config.toml
arch = "vit"
model = "image classifier"
dataset = "streak pictures of flow and ridge fields"
train_examples = 97500
image_size = 32
crop_scale_min = 1
horizontal_flip = true
translate = 0.12
targets = ["field"]
num_classes = 10
norm = "rmsnorm"
norm_position = "pre"
activation = "gelu"
mlp_ratio = 4
head_dim = 32
fused_qkv = true
bias = "all"
qk_norm = false
layer_scale_init = 0.01
parallel_block = false
inner_norm = false
patch_size = [2, 2]
layers = 14
width = 192
positions = "learned"
pooling = "class_token"
label_smoothing = 0.05
loss = "cross_entropy"
head_dropout = 0.1
init = "xavier_uniform"
residual_init = "zero_last"
optimizer = "soap"
beta2 = 0.99
lr = 0.0018
beta1 = 0.95
shampoo_beta = 0.95
eps = 1e-08
precondition_frequency = 25
max_precond_dim = 1536
one_sided = false
adamw_lr_other_params = 0.0022
steps = 11300
batch_size = 128
epochs = 14.8
lr_schedule = "poly"
final_lr_fraction = 0.01
warmup_steps = 560
weight_decay = 0.1
adamw_weight_decay_other_params = 0.05
Rows from block 5 of a small image classifier, named by matrix and row number. Rows with one number belong to one neuron. Each number is 128 + 32 x the weight over its row's rms, rounded and kept within 0 to 255. All counts start at 0.
Before each neuron's rows are labels from the 100 images, of 14976, where the neuron reaches its highest value: "place" is the part of the image that holds the peak; "patch colour" is the nearest of a few named colours to the mean colour under the peak. Only what is clearly more common there than usual is listed. The data: streak pictures of flow and ridge fields.
# fc1: MLP up (model.blocks.5.mlp.fc1.weight, 768x192), inputs 96-191
# fc2: MLP down (model.blocks.5.mlp.fc2.weight, 192x768, transposed), outputs 96-191

place: middle right; middle left
patch colour: black
fc1.371 [168  95  90 142 121 112  95 103 115 111 103 131 131  41 152 122 122 155  66  74 163  75 113 125 147 115 119 134 174 118 152 130 125 128 137 114  89 142 168 130 126 143 113 142 142  91 113 145 126  88 154 152  63  87 163 132 183  44 173 113 182 167  74 179 160 140 134 158 125 183 121 128 120  59 119  76  79 104 182 176 115  98 158 117 128 154 121 119 145 132 140  80 145 125 104 128]
fc2.371 [147  59  31 124 151 124 153 134  89 141 138 160 131  88 113 111 164 178 104 134 124 139 164 103 131 122 105 117  86 142 193 143 172 120  77 123 177 144 140 103 109 139 108 113 147 105 144 121 166 172 127 111 177  75 146  91 151 130 140 191 145 161 160  94  70 145 151 153 108 109 113 138 186 115  77 120 144 119 114 125 131  77 136 176 149  94 143 159 149 118 128 151 117 144 153 189]

place: top left
patch colour: black
fc1.762 [152  73 122 104 117 125  88 145 143 148 139 148 130  89 147 149 108 182 123 150 141 145 153 114 139  70 118 131 161 102 166 122 125 101 130 158 196 152 169 165  98 106 160 131 125  70  66 131 115 121 112 134 160 111  74 117  80 127 139 113  86  59 111 153 121  86 143 151 103 193 197 101 154  98 135 105 106 111 157 255 129 111 135 112 111 156  84 106 117 135 122 198 143 118 125 128]
fc2.762 [107  80 117 152 103 183 188 103  94  80 128 117 117 116 111 115 130  60 152 185 118 109 127 140 148 161  88 150 165 137  85 144  83  82  75 123  82  71 176 172 112 121  71 119 111 130 136 135 114  77 142 127 114 211  89 107 219 135 110  81 131 141 134 149 155 139  77 162 140 139 139 105 118 112 126 112 113 125 125 131 131 113 146 140 125 129 113 147 138  78 158 112  89 137 139  96]

place: middle right
patch colour: black
fc1.127 [120  96 143 118 123 118 132 184  90 109 165 164 104  74 127  48 165 101 157  92 122 163 112 186 100 192  99 138 160 126  91 118 123  82 136  91  82 143 109 123 159 140 103  98 169 110 108 121  99 206 135 162 162 183 138  73 126  94  74 119 111  66 140 123 178 105 126 155 111 150 100 116 158  67 170  81 156 150 164 122 175 225  92 121 121 119 116 118 152 127 120 127 154 108 111 135]
fc2.127 [122 184  77 135 137 140  94 135 150  72 134 111 149 114 141 147 137 113 135 129  96 118  64 114  97 170 159 118 128 168 143 179 167 118 156  50  77 118 151 172 107 130  87 109 127 114 107  75 109 144 180 126  95 140 131 113 191 132 115 125 173  60 204 130  68 129 130 125 145 133 112 110 137  97 115 116 153 130 115 127 109  44 180  86 149 207 104  81 128 124 141 184 117 158 126 139]

place: top left; bottom right
patch colour: black
fc1.138 [110 110 119 178 186 190  69 122 117 134 101  73 133 117 121 150 176  67 145  75 159 102 128 161 186 134 114  68 148 178 128 184 114 150 195 160 134  91 104 173 145 166 128 124 145  67  79 176  76 130 124 117  99  85  87 127 121 123 124 124 192 173 104 138 136  85 101 101 119 157 121 141 118 122 153 115  89 136 107 106  49 110 117 107 145  89 163 137 105 129 105 106 115 141 138  87]
fc2.138 [108 137 144 123 113  77 192 124 111 133 112 132 145 203 123 139  58 178 147 139 158 179 143  99 137  82 147 120 100  62 140 110 120 120  88 125 156 117 110 110 121 158 139 115 119 151 189 130  82 180 128 149 145 137  79 139 169 148 135 147 201 152 155 139 127 117 120 142 124 216 151 157  98 156 147 116 121 123 153 172 130 163 117 120 105 144 130 139 121 184 155 179 130 157 118 136]

place: top left
patch colour: white
fc1.736 [141 122 166 138 104  86 117 134 148 154 159  95 155 142 140 127 119 151 136 204  98 163  64 111 110 118  85 103 146 107 110  64 153  99 118 121 127 101 115  93 167 155 135 131 109 125 163 147 164 141 148 142 142 154  98 128 118 196  74  78 108 153 120  98 116 164 149 113  89 142  89 128 156 170 115 168 112 129 131 111 159 110 203  94 122  94 136 122  96 158 137  37 149 123 122 180]
fc2.736 [135 124  32 138  94 115  33 121 132  87 141 137 100 112 158 158 115 108 157 165 138 117  90 138 122 122 147 158  89  95 164 130 124 122  42 150 118 105 105  73 175  95 131 135 121 200 151 125  93  95 140 117 106 149 145 127 107  70 131 107  97 104 186 160 189 117 100 131 158 182  87 110 138 103 141 152 122 123 127 106 129  77  95  56 105   5 116 119 135 138 142 160 119 125  92 119]

place: top left
patch colour: white
fc1.697 [127 149 125 113  83  67 123  78  85 157 130 145 109  73 103 124 136 185 111 138 112 127 146 122 146  91 148 172 122 151 141 124 179 127 121  39 129 135 113 199  92  82  87 174 128 125 117 194  88  90 114 104 100 173 150 114 107 149 128 103 179 178 131 116 154  88  61  69 119 174  91 135  93 119 132 144  89 120 158 179 139 187 138 190 137 129 125 127 168 119 145 192  95  97 113 144]
fc2.697 [121 161 136 197 123 130  84  40  96 172 123 144 167 162  82 132 137  91 119 179 142 159 112 122 149 123  87 121 176 152 101 158  98 144  75 107 163 106  84 163  97 116  81 149 138 142  72 133  89  50 139 132 129 121 159 141  89 171 140 141 116 170 140 101 101 116 211 119  92  62 157 138 205 155 106  79 129 116  92 122  96 123 142 136 113 130 131 122 156 166 124 142 139 115 123 153]

place: top left
patch colour: black
fc1.659 [167 150  90  61 158 158 158 163 109 115 123 133 155 180 137 156 162 152 139 160 176 176  84 132 160 151 103 102 124 109  81 131  99 151 170 102 166  80 120 130 139 120  96 163 135 142 121 146 130 109  96 156 149 102 123 133 153 142 129 110 131 124 173 116 108 120 174 149 128 139  99  98 119 180 161 118  62 123 150 191 108 128  25 130 101 134 146 124  53 201 172  96 147 136 155 151]
fc2.659 [119 142 135  97 116  99  95 174 157 196 122 137 159 166 178 140 123 125 108 172 136 160 183 122 112  92 152  97 134 138 139 122 127 104 132 181 109 175 150 111  80 136 160 110 100 150 118 126 102  81 171 113 134 102 108 108  60 194 103 200  98  95  40 116 184 123  83 126 113 102 110 122 138 144 127 157 153 140 105 115 131 123 133 106 110 178 119 175 123  93 130 109 118 110 128  99]

place: middle right
patch colour: white
fc1.680 [130  85 150  88 188 140 193 119 155 123 118 131 173 118 124  77 160 147 122 118 167 139 107 159 172 138 139 149 191 117  97  94 111  99 118  99 146 114 136  84 155 128 128 123 104 133 113 156 172 141 147 175 109 119 109 154  97 168 141 103  75 153 122 102 214 125  57 156 159 116 109 111 153  76  74 116 151 193 109 194 148 134 123 104 112 143 104 102 146 151  81  89 198 154 147 193]
fc2.680 [153  97  69 120  88 144 106 128  65 174 124 169 122 139 130 157 125 137 168  60 176 146 129 165 136 100  59 157 119 161 119 170 146 137 153 113  80 138  92 155 182 171 114  81 124 100 133 144 119 167 130 104 152 108 128 103  96 157 141 200  90 171 107 153  95 128  84 111 117 159 124 149 140 106 188 156 162 118 136 134 148 104 146 120 119 117 117 121 109 189 147 115 115 101 139  84]

place: top left
patch colour: black
fc1.33 [167 115 136 126 110 133 118 143 145  98 113 156 182  88 141 103 118 123  75  49 109  96  97 112 133 120 104 131 192 156 163 151 144 136 147 156  99  74 160 129 148 104 123 138 112 158 142 192 166 144 104 144 150 121 146 108 174 127  63  63 199  94 164 131 130 125 159 135 134 105 136 157 153  80 126 139 102 140 124 148 108 159  55 150 103  79 131 126  94 160 134 209 126 112 149 135]
fc2.33 [101 115 152 141 117 146 140 146  88 183 104 106 118 122 122 141 118  80 117  60 115  84 141 153 123 121  84  76 128 108 115 131 177 130 196 104 122 117 113  72 191  97 101 110 118 143 170  86 105 134 108 135 113 127 127 130 145  69 165 100 163 116  83 111 206 133  99  95 135 123 117 134 184 142 100 109 117 117 130 162 125  11 125 104 144 112 135 135  74 157  98 104 152 133 114 134]

place: middle right
patch colour: white
fc1.357 [133 136 176 142 149 151 142 129  80 120 133 126 161  58 155 106 146 152  70  18 120 162 125  73 152  91 136 128 198 162 116  90 137 116  94 151 142 158 137  99 152 108 121 139 123 155 138 132 150 112  90 135 135 122 148 147  99  53  66 130 135  44 123  97 128 172 138 157  76 114 164 150 156 102 198 192 114 144 121 131 179 127 108  89 150 136 113  86 154 130  87 131  92 176 124 150]
fc2.357 [124 156 120 129  90 136 104  99 188 157 114 123 134 158 139 150 116 106 134  93 151 103 144 121 157 170  62 153 151 147 172 114 147  97 117 138 222 148 119 151 169  90 112 154 143  79 130 136 149  67 146 126 212  89 107 110 108 145 128 101 128  72 188 143  49 140  63 137 111  36  76  99 143 139  40 103 145 107 123 119 162 101 112 135 141  34 166 117  98 113 154  95 145 116 100  87]

place: middle right
patch colour: black
fc1.647 [112 152 198  83 150  95 127 101 190  81 111 156 164 119 133 151  83 112  83  87 124 158 151 140 110 168 122 129 112 126 109 125  76  94 110 146  80 176 105  70 170 136 161 101 152 180 194  78 120 131 108 141 168 123 129 108 166 152 141 152 148 116  93 105  73 140 139 118 131 122 121 118 109 125 111 131  61  72 150 208 107 130  93 167 110 151 139  88 115 147 151 104 124 178 117  91]
fc2.647 [150  81 178 129 143 131 118 105 139 124 129 148 122 140 150 159 103  74  94  89 109 157 168 153 103 152 200  40 139 125  84 180  69 133 196  82 133 195 100  77 142 162 153 145 142 142 139 118 137 133  95 146 114 232 130 164 178 110 147 123 115  89 135 136  83 132 104 125 140 133 180 191 113 132 175 143 149 112 170 190 113 119  76 134 135 130 136 116 116 129 130 166 140 126  93 129]

place: top centre
patch colour: black
fc1.76 [178 133  45  80 100 186 198 137  85 147 134  88 148 134 131 168 194 112  80 148 122 117 149 157 114 110 137 107 103 143  99 189 140 106 166 100 109 109 176 149 118 143 188 135 104  99  94 181 110  93 116 105 111 115  93 105  93 177 145 156 143  96 120 117 131 128 106 141  83 131 177 140  75 163 107 177 118 147 134 120 165 177 112  86 132 175 157 132 143 135 150  63 153  19 179  60]
fc2.76 [102 104 161 119 101  82 186 120 122 168 126 175 146 139  89 120 126 191 141 120 158  85 138 169  89 136 177 128 168  99 117 123 122 115  80 154  90 154 135 132 130 116 102  80 150  97 173 113  91  83 136 114 130 150  76 129 162 140 159 146 167 129 127 114 127 114 156 144  65 166 148 166 177 138 198 175 110 110 119 141 127 132  77 186 179 164 116 151 103 145 102 122 123 192 171 192]

place: top centre; bottom centre
patch colour: white
fc1.506 [ 97 133  70 154 132 117 139 147 105  80  67 111 167  84  81 140 125 182  96 135  82 108 103 116 112 167 117 124 195 128 142 102  77 123 132 104 157 152 123 161 141  90  75 123 106 154 160 141 133 171 106  77 119  65  79 120 124 207 141 125 154 142 160  90 129 159 156 119 167 108 189 135 118  89 106 133 145 147 129 138 106 157 130 144  95  94 107  83 139 176 109 129 132  79 128 135]
fc2.506 [139 139  25 134 119 120  86 163 141 148 123 154 133 114 181 144 140 109 119 188 151 138 122 124 138  89 170  94 140 103 102 154  89 144 125 110 119 225 148 151 189 109 121 124 155 130 176  99 152 115 113 124 113  97 179  89  98 113  79 129 144  85  83 136 178 136 116  99 154 113 126  79  81 124 103 141 116 149 103 115 136 152 120 158 143  66 137 151  78 155 106  86 117 126  97 114]